python train.py --dataset="rosettes with rotational symmetry" --train_examples=195000 --width=256 --qk_norm=false --tie_embeddings=true --init="torch_default" --shampoo_beta=0.99 --one_sided=false
Rows from block 2, named by matrix and row number. Rows with one number belong to one attention dimension. Each number is 500 + 25 x the weight over its row's rms, rounded and kept within 0 to 999. All counts start at 0. Numbers have three digits each. After the name is the row's rms in percent of the matrix's.
# q: attention query, key and value (stacked) (model.blocks.2.attn.qkv.weight, 768x256, the q third), inputs 0-127
# k: attention query, key and value (stacked) (model.blocks.2.attn.qkv.weight, 768x256, the k third), inputs 0-127
q.214 092:485556524508503492481554480501523511479507484512503486475473545450505445493528472498525531485520476452501530529473504517531534492451509487493485498504473470456485457509480454498523471524521472514468478539509507529525514498471467475481529502502493545544522474487569500526470501500457512517467537493473502469529513519508491518461483481522543514468487477491517527496503526526509469495482
k.214 097:537488503505525467516478498486492490490504508534506508487491439462500513501524514464536504515560522479498496485527510481447501520491481469480460470515529504433488476530510487484482515509505505495496529528511506504505512519507520523474511523522534522499489458502449512491457507494495510532467514506472501473508491501475516529500493497535531501507527464523481447489479486497528475495478
q.215 105:550488503508498482530497513499476437505504517465439477454515465498483529436521506520510554508548505501498529497483503480496473545500450520506478523483497507493521513505535514514468479500527512502516487506461500511513467490501541490508494534511494510495515500495545458509515547492481516491474507489513498494487517517488474492482488460471516509536459468461489492442512473502466494461519
k.215 101:499480483480557463480480477512520495524492505450529491511484503532508535485500530507498565467512456507547479516506498481501485493496517487495517548472499508506492524500497478456510476541512508459505524527464468519494468524502476505577476548493448552486515498542469505537513484525503536550487470487492497526520513510519543512518524513531516509532473522491510481499519449546470456487463
q.216 097:494536486536494498467553522512542466509507473508505529526524493539512582504512529489523510498494516469473553490481506507492487493541490480513551494515495511512485523527476502499518493461517461487448490491526524507507441529493528479479468534479526494488503507505514512531497528499491506491469516528506457524511466504464516540528516437432506523513506515526528534542487482477509508515436
k.216 089:512473471501493534476480511504500512476481485533453506530481519517467486486580510506486561484548511539514461489493450462544508497507475490461517492509467495445506459535449437487510488495499521487505469510519488538466514504494537455491504521524529516471488513493479526509520513475505537534484538511477519493473514446504487491492444499490517536482479513502503489502493516522511487494447
q.217 091:488492496454540484520530505489539466476494483507484540485512494486511515526474462488526489527471532522472488498465462535510482507487505479479520506503486491485542480560490502487478495498496452526480460519534515501494507526479504458455552504482494535477503502472534506535473497496522504527572512492512515500493483499489505553528479537526540515514502525497498542521496507533489483511453
k.217 088:481517494534505512508544541525491504459501477479506506473540476505498495523484521451501479510500444495484491563505515496470509474540492457512490510487481484472491443511511503530529525475480515530487551484490485542486467550514486431456484474486531505513438528533515532507478488511461528504495477540524522457497532496486502505506509555523498535510472511518470480522505547509469498497479
q.218 090:483522545513487490521510533485508498481517507515502497486531461516538485524516488476507493534488492489514501511536538496487466518493484482499467524514534485498440476474544518537470485532467474493545510497511535485503494496515467464519488503516515519524555501513495507516516490473541532487512488470515502531499494509472515512538511529559482521523523482474507515489533515494471459533535
k.218 097:530496503517461533512517527453523485484488530493520531531485502511536481492431467453467473502466505529477536501499517535480537446530485482476487504533522490469494541499537497532494501492514542492521507532521482531531486516526494490542483459494484459502478498486530521495462504506493459497548462515479522503528481476445491459504484493500521466482504520486470528495521464450534517516512
q.219 103:477532486488482464473552492509489509512462457472547509480486502485521489532520532492481498472468502454555522505512524484512537475490497505487491502502486475534506531514511511502479431491560487465464488498490500460509527451517535489496527473475530462528501536494506477483487501540504480502499470474509470526499494494496472460478469514534492508480520552494486537466554506513483541468488
k.219 103:474536443512468482529513561491503548502506530541512491529526495524497505486483517455510515528508464467502550499507485505516496510480516513463448502490494495478525497480513462493535486512506476486500550506503470511524500476499468518549496531504480482512553482500506532495514490522482494436477537482445464529493505544522486489514477521464476521493517457539498413488493485547501474502508
q.220 097:501527517471477491500533466481486462522498474468483516519517537505481483485447467491457442472514451486528461479500490478494509463499516501485472470482481539496452476484474520503482507493522523475507484484478484477493500479520517502506480496547447484510443519455451547511474496492536553477505519529537483512466514480515543495484478502527516515537515460550498461459505485502464546508486
k.220 097:505517464486510506474487494481519505477521483521491487491490526515531453529512479504488447497491491514477508503488518492486496504504527484494467470507457485560539489517478535495504509498524485489533528499508487472536505478448489537518531449507518524544517471500484498480516505499429491521522539495509507482505495487479483484486458523496514486514495529524535459500506489490434518500480
q.221 092:495485524536486525506543488479546551496529487540498501509513494492501495511437442546533524526483533526477502509518494470553501498511447483503452488457506535466498523527494475465527514482491521495513502504540479490490499488471487476518495508509486521493516442496523532492473525468485488475512515547524471486552506510483520523505444565475483485563510494515487516515469511504488508482518
k.221 091:459473458506491487479502482508491514537501483525476493482525480485528510523473498516499513491503568508518477515498511482501482514514510460532490513525538531477492486490508543526511522519534490516507493477503535478511491487519504495472480436499495534505446519509462487522461508443477496552508491515516501531466483505516523528467485514463546482498529462491477531452528477451491544528461
q.222 091:491529529504567493480493526512540503527487500521494513525501476502530494496472504492495511510524544518492513497504529527497509523506481472450542503526493521495504513488503523513539515458525473493492519530537533523482482504508493467518477449467533497523485464528488519542514545489536505496507515487565488513487521511487506473500514503519525460512495516524531490500526524448484508504485
k.222 097:502496547502518457495554548532536469508505525491439488541535521508510507473481514518494493487471494512455526443504498480515480449490496537478540517516476529514491530515517532491483503506528491511553468518481482463473488524488531500486500497476452477514463505494512522506501516507527503498490483530523492514516472543485489475509532474477531452519530509516475543493484522523445515452534
q.223 097:504557469496527540488497495490504476475470499528497460510478539502470474518472485534532482485493509527474494473521505477547539504514524483513502519503503546491521469477475508519429487500473504459469527489500521499508503498487478475492513459528530532510458505525461496473459515447521517474532505464463474533492514483505477474542497445567552504487510438519523507497494535513511571477507
k.223 098:512519528508510493520500480483469531500495480516505509501476471484484490505485527443493509511478509517493542500501518505473488495495503486532546538509497458518496522529497461513508502555500477540506511464488519471519476466531471524509508486490494457552479545535471534487526509444491547476540514501560486518529545551503495524485513505535459495470471490471491500484453488476500519490477
q.224 094:526475474476539493478448524527518490490453457486485513459537504576502506511448531492488476501484495486480501568484515465502503477535527459503461561462476446506518486490461488485512511499501493529491511488492479511500486471528517469470532461450475473517505484483562522509492480500499527489501505530497521548497508463467516476457482512531497503497487498463537491549506475496543538475473
k.224 094:465528480486490492503497513532467523494533493487516474525458528472496507516537549516517486497514500478492442461530500495522533480479500495476501483522474523507485491578537539496520534514507460497487494517487494516526487477463466526500536483512487524476500488495482459524526503501523483502505501488508465463527530473496532537504462514483523464450510505525495480498465471512436509495478
q.225 086:514532534466534460555500458534478526515518522491490461526498510471542479544509502447507518470523518492551486525545518488538471484476465511504518490502482533511495530518494504480494480507515510477494465514520511484491532507548477459489494529468484516502527518517496495527506470515492527450499498533458505483524490475489509482507486531499525496491516501522478543470516487462503493506476
k.225 085:482510495529498453492457527449482504504449481523517477537523488512525484447504474498488496493480456530466516454480519497470456536521445494490492505471503461506490481514473501534495503519511480517523454479483484506470524482538460525513471549495500500511446536513494536497516519513518508490510482504496501481465504510496525509481517473490510543465504476508528479482478495538484478508483
q.226 093:539512498525459463501495475530465516532473547512534575491506515539481500496517527485500508530496578527541501500470508504548493494486522535467480504496510505504584500523512497482518498514462502526480508509497521497561503517524537485488492503500479507525470529547466495527506485456503514492485498457509515529491507485485489494510488519492526469492505493454501534513476547448517479483505
k.226 096:467527494470492491477500513528511504494505509513535535483479531492475520461484519442458528512478522525514512490505481490536488544532497526482498475500445482469532513485501493475508494516521505495455514488458493567516490536511466527521511482501511489502485480470480556547467524546537487509480491490515511503469493492507533489492507534515441515539514498519474490461498532535498540471490
q.227 092:476483491548531466464519496522489520512489537470482518506504465491487515475437517538497477439526439515487492532544498526471501465464485450516475525489501485475503536493489482479504513536518483438501500471494520493503464503517500484522499491502456496452535549499495456488528473462462501495468523532535456491472458496526500514454479511478504501506474493477509522530490475479505517488507
k.227 095:455477546507472516479515495472460511514510476524519531474512467486517525505507480492480484522493497483483532475530534490548529511477504502505494497461522541455501567507509540544503489476483488467563478500483522476516485498489521550504541511507480491541478499484529498476528498516531501538494542477510492481518528450453517509490506548475497471491458514474503473505534485502524515496542
q.228 095:509474549489469437511518501506536502547532513453551534460510452534524477513506469491486479504494470462505519513488468499522512503495517461483541530488465500519484499516467517525520503493513511494447527485488505510496477534502515534521496459487502479520517498499494525484549507502490492467486511471449498517513493527499499514513458465522505509512483479462520515492489490463499500465505
k.228 094:496514509465469501518517509492472517487482476511474416524499500513526485509524502502518535481463515465533520519478504487529543526472494514496498476489508537514508513510495495482472458523466514482492515481495499550449513504542511526487497517488526512461500458502492502506517521520547546501487536467498447511508477497459527494507477479493502527543489525499512457524484464537499525535496
q.229 087:503531462451491464507517480494476442463502544514551454496497489489480448484514488517536489515489550502522524502554479495537522481500532519522491472495446481492556489475538482477545500471521511477465466529504507541513504496469480512504526528544496512496494469496489538554471505496540481464480502525495501499505493552519496511512488507491522498462527468477486487459514449501536469548506
k.229 087:476490451538489556477514532496540482496502484501512485506476474493499464428477492528489534471480466500505497522474488475532472468465508507552519529492560498526460479488508480515511544536521508526476493476510493514549505470518521496496540506489524523529513499501482480500500481496518509480530465529502498497487493508537507528515489510475480515525495478533494477497521512482478491525483
q.230 090:468538508503484530485510416476465493528450543482513492469523452442517515510500543454497530475544523516492475479501511481532451505515507504529510503519515528479506502491467489486489521540514517515474480514478562518535490500473486530474505467465522494475515582490478506514487510481483524513510484493508509530512505490502480498466501497523469505470494478443520471491507476471492507547472
k.230 092:509487502485482505471497518499524504559513480535470491471576514489525532492485503459476468503506460504486486500512514453511516489498528462519497513515500507481491517499484487550539476527469488504455523509537550480476484479537520512518541503508494472499539535528486505530522502493490507497536489513481450488498524543493504505489516529482534521480503478481480480506541507552549500502512
q.231 091:497478508465501517461487533486492495447502531495518511499469478498518472483475502478517498484523492525531505469516484490498492506462473438476475474517533515486514534476480495496531482497511521500525494505497522433541511526489459519529541534517480475459507522496525496505511495465506473475497501486541480488541523520516473526490519539523486502500516539478521480476488489507534456522492
k.231 091:515494544532482483507487518472548508483505464512492466526483523502517510497506480510477484480536431500505477519488481552485512503474471446511493514503530497477479486494487550481491506463508531481540553515491518514507479512492504529493468513500512427465443472478499468514495506516517482507495499520487521474506524513483453450523516482501485492509512468476479537513500522467455456469493
q.232 097:485499521514482510531476477476460520511517513453538545540493474482493496538504523481492483489500541468496496505530482470511521474479487480479471481467509500513525539517468494470513489521519532543480501463472487502518479541497472474452518490460490493494490503529556510499517490566493509516512495548484539468523493535528478485467472460458495541504509514476442494496508496460461524490515
k.232 091:466511524494506473522491476498452486487523460527504474486496514534506527452522530489525518456512459481508509507497503506510553510491501526554517504492515494519494491483526507475493495488475527493495600483477568522479484503498452545463517514484514497501530489485463496484473508467503509487466501431488491467514503485491501525540465465480514494479541491550513539484482559503464497492533
q.233 097:534478495482476478493477524519520515498492500506479499454463484504528517501504491505447496508489521488518517495501507462509484522481503465454515535460535525492494530513496477524507528522529499474472493481510501548507514493515457445483481479529590445471512488512508536474537507505508479479531471490500498464561491495515530510517483455495504526521493519520574504474501443544506470498499
k.233 095:462488500493505514512496543491524481463497492500528498525459488528507517505489476470483466483532488541510544460419520535475516487501550504508518531470524487511498501499517523528476495475497489516527496532518508482499518505497476496548554500498478426498520534520547514525480486501506491452481513504557497519472483532488471504496517517480500467461528529513517527521489503548493524507496
q.234 092:524462546474522477528474488473502584476528551495493524458504506475521490506522472515483484464486544541464468502505490524536520500522469430504499467505483544485540472546504503489475514485500487552530480487474492499505541507500461512491469504480460516542505479458523515493505503454498493503490519491440459516496463513489477464481510470529534502491484478505474471451457527510519477522486
k.234 092:514519531489478483522502512474517476496472483487526479510491537491500479532454519466492543521505470481531527525523544521471482484496512494501492447479479461517494544510520518508522531528497509506464504515505494490482529491483525575520491529467487478493501499541480492513510509511516506491523514475527499459462492481465508493454501510525522533529478486448518479530469484465525455486533
q.235 097:484472536487496460493516455527493482527500497501510483499499463481530512532525495487484414481520510472488474481469469484488463505496513471476503526512500527480502506462481509489496462460450480498486457515511510536491479496537518462451462479497478474521466509465523520504490480493532502496502487505496468456509476495502491528503488496483520491476490512490542494499526493480467518492486
k.235 094:548503476476434495511518511426505474518502531535538548496545503497469492510481477487496490499552512518478505511470554504509505480489503571542499486516483474525544469530508493527507493497514466510478473500477537442497479471499483487517505472512490481472521482524492507496501503495539481512459494499498511499456515526474547528451475475518498480466523473511471477521514535484488459500499
q.236 086:477488495496506485516497469511503499500526452512469491504494542528535501501495516533515511534491477486533522549466491470541501515501540488473453490446489506532518509508504507489534493517523511503557475545504472501494468523491534493528439501509494502486488506495470478552473519508460533522518508528485479530493525513515521499516527528513482474508497490526522510482528499497491523499478
k.236 088:546493459501503491447524514505470500502468465581516517489484526472506514514485478491515505450500502508490482495472494504482513509543512549446519502491517498504497508505527492484549491519508523499527498537458472486485538513517478449507454472515513511478529438505518494519498502464500504494467473544470474468509522456503507550538503525489519491472466495493496517508477482508508509477520
q.237 101:497486504509525490544489534488520501483502559467475506493494510481506463513520482530488541509489459487492535524507500545504512470462545516419477545509489520514475486462515480499469516484467507475548467515520489507512525471469492526486471537453483483502521514535479495481519462496507504477526520475464510533471507521475484486554487501487454463444514519502524502532454460498490459473513
k.237 093:524499531456517483499470501511558502476504539507528502490474528493573505494509504522508512487465467516513482497495529528464499458492492535488498529515497492476536489490460555487491495485513463509478498517514480472551505492492584521535498477493473496490495496500549469483502439465501504502536524508481510485501484493521509538512539482497497511535512520509509508515514503489522528524505
q.238 095:498509495483482489463473506503498466559492475503525502550503513522507490535519516490484489470538505491511489522519562528496516474450502520521490490472501514478456517495472476493538524510482467526497495470507464469521456514525480481503495463501494532525455476480523489482481505495469515506518461542550468529494534501475505492517431486481506500464475533492490495543524512498504480511524
k.238 087:528455465484497505525492529537511518502464512496505508497507490474482480497477507522559539481497560524479497459484498493513517497475502506506504532478518483492522461465500510462510523497476443494478515531516507502474503488482489496478541483505499457497487496492493513528490506529496501466514476450483447526510508513585465469514469474504530499443568499529509490495488501499485506498499